{"input": "waveform_16khz", "wave_channels": 128, "rnn_layers": 6, "nesterov": true, "weight_decay": 0.3}
Rows from block 5, named by matrix and row number. Each number is 200 + 30 x the weight over its row's rms, rounded and kept within 0 to 999. All counts start at 0.
# weight_ih_l0: GRU input weights (gates r, z, n stacked) (model.rnn.1.rnn.weight_ih_l0, 576x384), inputs 55-109
weight_ih_l0.38,144,250,220,264,229,258,212,174,184,235,236,195,222,232,185,221,212,195,184,282,229,208,221,188,266,252,213,209,209,204,192,174,191,200,184,220,183,208,180,270,216,247,209,193,189,198,190,214,195,180,169,174,177,144,214
weight_ih_l0.39,184,188,190,223,183,197,217,195,218,216,207,204,199,215,186,204,178,172,201,231,218,170,190,231,174,181,226,174,177,243,208,221,151,182,254,255,213,163,212,245,230,201,198,228,256,211,242,201,215,188,226,173,162,218,217
weight_ih_l0.40,120,173,194,254,183,192,151,170,213,231,180,212,219,226,207,277,196,193,170,193,180,174,216,161,186,198,187,209,185,200,245,246,199,164,223,216,174,162,186,233,172,220,242,171,186,181,224,157,261,204,228,197,205,203,203
weight_ih_l0.41,180,222,200,146,188,176,234,180,165,198,206,167,190,181,207,226,215,217,230,177,182,228,170,139,125,186,229,197,218,164,190,258,187,268,127,216,213,168,185,221,219,192,172,171,137,178,212,217,237,192,173,198,235,207,215
weight_ih_l0.42,248,169,197,180,224,256,148,233,160,161,208,201,199,230,207,193,141,240,240,199,226,221,217,212,206,183,177,223,122,178,211,225,221,222,181,142,164,215,167,217,169,186,210,160,204,215,181,175,165,240,183,188,214,218,224
weight_ih_l0.43,207,230,203,210,147,185,206,202,188,190,193,165,201,247,200,201,172,213,191,203,208,187,197,237,207,202,196,178,225,251,211,171,172,151,186,223,192,160,170,211,158,223,173,248,216,203,288,162,208,180,185,204,139,232,261
weight_ih_l0.44,196,197,238,169,137,169,238,209,219,221,171,225,184,220,218,201,239,201,222,180,197,223,174,171,136,246,191,219,200,184,129,164,244,220,221,208,183,184,187,176,134,149,242,199,215,195,189,223,193,200,138,231,251,195,221
weight_ih_l0.45,148,191,243,197,240,204,178,213,188,227,198,233,208,156,206,189,244,204,173,221,214,220,177,180,215,188,223,194,189,230,248,224,231,193,191,181,219,118,224,211,211,227,234,162,246,198,198,242,214,203,170,197,162,197,148
weight_ih_l0.46,226,194,209,254,208,218,222,197,175,214,244,233,211,224,226,185,165,178,179,223,186,138,158,172,188,212,184,179,196,166,173,173,196,258,159,228,131,238,152,211,190,210,206,215,151,206,219,214,228,208,191,255,239,199,190
weight_ih_l0.47,236,209,225,235,245,247,199,192,185,165,165,205,141,186,236,187,207,153,219,215,271,195,213,203,175,201,138,221,172,178,150,193,199,190,266,222,253,186,218,196,245,228,196,151,166,212,232,261,230,160,208,155,235,153,211
weight_ih_l0.48,182,200,225,166,180,133,221,159,139,151,249,200,222,163,238,201,191,235,206,220,189,187,205,228,167,210,161,171,180,170,221,212,228,149,161,184,215,173,170,181,225,227,191,229,225,193,174,238,211,246,169,201,182,219,192
weight_ih_l0.49,132,224,213,236,229,213,179,235,250,227,233,202,189,179,181,209,198,225,159,205,218,163,210,204,185,207,223,166,139,139,167,236,209,221,249,228,213,181,234,250,217,159,208,225,190,156,230,214,241,204,208,201,165,205,213
weight_ih_l0.50,168,155,178,243,203,241,193,170,161,231,239,133,162,212,241,160,276,169,195,196,169,248,214,211,149,212,236,143,202,238,148,187,226,202,170,186,152,220,172,231,215,193,201,228,185,180,226,203,203,174,273,206,176,271,185
weight_ih_l0.51,263,196,239,247,219,219,210,248,242,225,234,202,202,220,211,216,169,176,195,161,167,216,179,236,188,159,194,230,179,169,204,167,227,227,229,191,223,185,193,201,208,206,153,243,168,173,220,182,242,199,196,189,225,197,184
weight_ih_l0.52,162,238,228,191,176,216,212,216,220,237,135,179,189,195,199,181,201,195,239,215,240,202,171,181,191,202,174,253,234,179,184,181,192,170,206,201,217,194,256,219,141,161,232,208,193,187,186,176,227,224,198,208,184,188,157
weight_ih_l0.53,206,209,185,208,168,232,225,198,178,185,202,127,223,224,202,209,189,224,192,184,226,204,202,180,169,187,186,203,218,201,144,181,178,127,173,205,178,215,213,203,209,196,170,191,168,172,242,172,199,191,162,215,167,244,168
weight_ih_l0.54,171,187,202,156,223,182,215,247,215,200,246,230,212,200,214,177,178,188,228,243,190,201,196,196,177,142,187,248,216,211,204,149,194,193,261,266,233,235,196,144,249,165,228,198,191,198,209,167,194,166,208,216,175,209,168
weight_ih_l0.55,209,247,195,132,212,208,199,194,209,201,239,165,185,193,202,175,240,214,217,200,217,245,181,227,173,203,211,206,189,191,199,192,183,169,223,210,207,186,156,272,220,206,223,245,155,199,185,192,256,145,204,180,163,177,211
weight_ih_l0.56,215,253,183,191,178,190,212,197,217,228,159,228,222,177,240,197,224,181,189,140,222,214,188,187,234,239,211,207,206,214,152,173,189,222,200,211,201,242,202,217,150,236,187,210,150,167,167,181,216,211,252,220,200,218,209
weight_ih_l0.57,200,213,228,210,197,226,203,224,185,213,172,185,224,204,211,164,219,201,207,183,221,242,168,228,232,187,240,173,227,219,174,191,203,185,205,201,185,195,173,233,129,237,163,187,149,225,194,207,172,220,168,155,224,191,212
weight_ih_l0.58,143,204,220,224,176,199,184,220,186,261,217,156,235,182,256,214,230,156,164,174,243,203,206,152,211,145,151,184,171,191,166,219,210,222,215,220,178,210,223,196,142,149,225,210,211,190,195,208,257,194,215,167,226,157,213
weight_ih_l0.59,209,214,156,203,188,168,236,270,236,188,187,227,234,190,160,239,200,172,165,227,197,181,189,197,190,205,183,178,191,143,192,202,219,184,238,224,230,181,235,158,218,173,224,187,217,234,238,136,268,221,178,223,229,224,262
weight_ih_l0.60,168,213,194,206,163,190,242,183,145,197,239,195,206,197,231,146,225,188,198,195,222,229,170,206,142,148,198,219,177,125,219,178,150,157,206,194,225,182,247,147,160,248,226,266,212,228,237,192,183,194,169,216,229,267,187
weight_ih_l0.61,133,186,196,185,166,168,159,248,247,183,162,179,225,178,189,217,191,191,218,225,122,269,170,277,185,224,198,166,169,171,217,240,166,212,185,215,242,223,205,213,189,160,192,207,235,219,180,248,191,217,178,211,222,207,121
weight_ih_l0.62,216,239,196,221,155,203,202,202,210,191,226,198,172,182,192,180,218,202,192,215,150,230,203,195,191,201,211,190,211,135,203,189,251,234,251,189,222,149,219,253,160,264,229,185,212,215,157,213,186,261,169,210,267,246,229
weight_ih_l0.63,247,212,169,190,175,266,210,178,182,227,184,203,185,180,212,212,221,222,211,193,200,196,186,193,210,214,172,219,200,278,294,226,178,239,112,244,261,169,176,171,162,134,150,215,178,126,182,180,196,195,182,185,218,207,184
weight_ih_l0.64,256,189,238,209,220,167,178,234,182,197,277,199,218,187,214,254,204,183,255,234,225,237,223,174,212,185,218,182,242,167,229,254,173,205,224,244,215,147,203,207,233,195,216,186,219,143,216,222,221,152,152,202,192,172,223
weight_ih_l0.65,236,198,157,178,188,187,247,198,178,215,187,147,186,225,149,206,160,205,246,196,180,223,185,249,236,227,148,171,171,211,206,131,163,185,151,184,184,245,195,183,241,130,226,227,143,228,190,199,209,163,217,213,198,237,234
weight_ih_l0.66,199,230,154,187,203,168,215,203,196,184,195,149,243,201,239,186,192,175,241,199,163,175,230,196,115,220,183,163,207,194,228,239,176,136,176,191,248,192,198,169,254,262,239,222,177,211,185,179,183,203,216,213,247,201,201
weight_ih_l0.67,169,235,229,171,220,211,253,173,240,179,152,177,201,163,205,155,164,205,212,224,202,204,200,174,190,207,190,198,205,207,179,232,211,170,156,229,226,174,158,188,233,214,181,197,149,197,195,176,161,228,219,221,157,305,195
weight_ih_l0.68,161,260,220,153,203,252,186,197,184,160,204,150,214,200,186,174,166,162,240,190,218,219,212,203,182,235,228,192,188,179,203,204,215,174,196,199,267,192,263,198,194,139,217,168,215,169,252,218,186,205,170,223,224,187,280
weight_ih_l0.69,237,218,202,241,236,205,199,116,195,199,157,195,235,151,166,154,249,219,201,202,216,238,224,190,200,201,214,225,257,228,194,222,190,220,162,220,183,223,188,177,204,254,222,197,221,146,212,205,216,235,259,214,243,199,173
weight_ih_l0.70,125,213,134,219,169,197,181,222,196,195,168,176,223,207,151,166,153,169,191,204,191,197,237,177,220,239,168,233,208,199,179,203,159,215,182,201,211,185,210,164,172,185,178,136,161,208,152,207,215,226,206,208,181,240,180
weight_ih_l0.71,143,227,198,211,192,191,216,189,165,237,153,176,192,257,242,228,175,234,209,190,209,229,230,147,254,172,197,222,171,207,220,190,186,203,188,123,202,246,166,183,249,192,198,203,194,223,213,181,260,218,167,207,142,224,199
weight_ih_l0.72,191,217,188,216,168,221,138,247,221,281,193,172,158,166,219,170,180,193,233,166,251,207,168,203,236,153,190,233,209,220,171,142,207,194,183,224,182,192,176,189,172,172,163,178,152,284,176,168,189,203,184,230,179,270,207
weight_ih_l0.73,154,213,198,202,222,252,211,158,167,253,219,247,213,156,209,251,202,213,183,205,195,222,190,171,203,247,236,157,185,192,198,213,192,190,140,191,196,228,189,196,192,143,214,188,243,187,195,264,241,169,205,180,220,160,239
weight_ih_l0.74,209,219,208,167,240,242,188,187,227,227,233,245,176,237,201,222,200,183,178,273,188,219,158,174,169,189,192,183,197,183,224,201,214,194,207,148,157,162,210,200,242,197,210,130,222,241,191,254,213,178,232,215,234,194,223
weight_ih_l0.75,209,179,241,186,204,210,173,202,196,211,174,168,167,192,240,170,189,189,220,164,174,201,176,125,175,173,245,160,201,218,178,179,217,188,96,231,186,190,190,259,157,202,232,156,170,191,148,244,209,144,184,228,160,159,184
weight_ih_l0.76,196,154,210,196,219,187,197,226,195,191,234,217,182,206,192,216,156,170,163,141,207,196,195,196,185,165,148,208,217,247,218,223,180,148,130,173,227,225,166,172,195,203,192,235,189,206,163,201,211,167,209,186,193,217,178
weight_ih_l0.77,134,215,209,186,204,185,166,186,224,101,252,175,192,202,192,164,192,167,178,183,208,183,205,216,229,215,182,204,173,169,222,182,209,219,193,185,178,191,214,204,210,217,194,154,261,252,189,192,291,179,179,234,229,180,161
weight_ih_l0.78,192,206,170,208,180,267,167,195,203,173,192,218,234,224,171,182,230,192,151,216,250,206,168,169,198,163,217,188,220,234,225,178,203,190,241,194,196,185,193,217,206,233,158,198,267,173,227,188,216,208,239,221,165,207,191
weight_ih_l0.79,195,173,234,212,188,167,169,231,187,225,173,263,146,179,180,180,200,194,227,177,189,242,194,157,205,207,263,249,236,209,188,130,189,252,182,149,185,194,179,161,245,297,212,190,233,155,156,215,210,171,231,237,191,176,188
weight_ih_l0.80,229,166,205,184,210,187,203,202,210,229,199,228,215,195,199,194,217,212,209,195,155,197,166,190,181,189,189,240,216,175,224,205,219,191,204,177,206,191,198,163,218,214,147,191,149,204,194,187,149,181,193,164,201,211,223
weight_ih_l0.81,165,200,159,186,266,239,174,137,182,201,216,151,227,216,212,119,206,182,158,219,123,212,189,165,181,174,224,189,192,147,208,169,186,166,153,218,178,192,243,218,208,192,173,232,167,191,197,235,244,164,191,210,188,210,175
weight_ih_l0.82,241,164,186,184,216,142,173,227,177,242,231,149,182,150,216,232,243,217,222,238,190,186,266,161,212,211,193,151,225,165,190,193,158,225,210,233,242,219,174,206,224,214,208,260,169,227,168,196,173,209,146,255,226,226,217
weight_ih_l0.83,179,211,228,202,239,195,238,188,188,313,167,226,241,185,196,238,206,224,220,203,161,169,302,182,218,154,151,217,175,205,211,232,179,208,211,231,153,211,151,176,163,175,193,217,195,220,210,238,183,202,168,154,178,172,226
weight_ih_l0.84,189,211,201,171,169,198,214,176,216,203,210,245,201,195,230,261,145,175,158,174,208,167,187,258,225,201,217,210,256,219,202,219,191,229,221,228,175,190,150,221,152,216,234,193,185,197,223,241,122,246,214,170,219,214,184
weight_ih_l0.85,178,209,199,198,198,177,220,157,237,205,136,195,238,129,193,218,216,212,145,252,193,166,185,199,178,175,221,180,188,196,227,227,212,144,182,159,183,146,184,208,226,191,218,229,171,170,179,236,202,212,241,189,231,164,201
weight_ih_l0.86,194,218,206,217,229,184,203,198,216,253,201,203,254,146,169,224,213,111,194,191,300,234,194,183,220,146,177,199,224,273,161,191,190,212,222,219,197,203,135,207,194,241,223,219,242,175,208,212,216,282,116,224,250,238,204
weight_ih_l0.87,224,261,217,207,187,261,205,202,241,253,183,218,258,212,194,244,135,197,246,267,179,220,203,214,193,121,153,228,188,222,232,191,164,179,218,175,119,178,209,189,137,206,184,197,150,212,161,199,257,159,196,179,236,201,201
weight_ih_l0.88,231,238,170,151,191,206,212,196,218,167,154,177,149,157,254,172,223,260,172,175,171,274,189,198,272,238,214,227,171,187,184,172,207,201,203,208,192,241,214,139,238,213,159,253,195,179,222,196,222,246,261,237,171,169,202
weight_ih_l0.89,237,227,192,221,197,202,242,197,271,225,188,205,186,179,186,214,182,209,219,194,248,201,199,201,168,157,183,186,171,241,192,241,178,240,219,217,184,194,225,163,182,216,144,141,177,199,187,186,182,251,218,183,201,212,160
weight_ih_l0.90,210,287,180,175,213,209,210,184,208,234,170,176,202,235,201,184,182,206,198,236,204,173,133,180,234,209,203,179,195,125,230,213,188,214,176,218,218,221,216,166,237,167,195,201,178,194,194,207,236,231,201,211,210,226,222
weight_ih_l0.91,246,200,212,184,227,188,152,194,225,197,176,168,231,171,213,240,214,161,198,213,145,189,199,171,208,191,187,217,251,201,161,216,168,168,211,158,158,173,212,168,180,197,226,149,243,166,151,169,194,197,183,239,188,213,252
weight_ih_l0.92,159,211,194,206,223,186,228,180,157,266,185,243,183,180,180,233,201,227,236,233,172,191,151,159,172,212,235,207,174,205,222,146,169,175,185,185,297,207,211,194,175,199,233,233,237,143,214,209,186,193,224,225,214,214,188
weight_ih_l0.93,203,159,181,207,234,193,157,234,175,255,170,119,185,222,189,205,174,199,210,187,209,196,174,248,215,147,185,232,220,239,241,195,224,190,227,225,237,230,191,174,151,236,233,271,195,222,207,213,207,230,221,224,200,212,210
weight_ih_l0.94,194,204,193,240,203,197,161,159,209,190,226,192,217,210,234,178,254,176,194,160,255,230,151,153,171,204,181,188,150,208,206,211,223,194,191,176,178,178,180,213,182,189,179,203,204,199,206,188,181,170,165,183,168,146,162
weight_ih_l0.95,132,162,194,185,244,205,160,229,200,209,242,173,194,205,177,142,209,181,196,232,213,207,201,172,194,143,181,169,165,223,261,205,214,206,145,208,230,219,207,216,185,176,193,206,204,198,174,189,231,211,210,203,155,202,196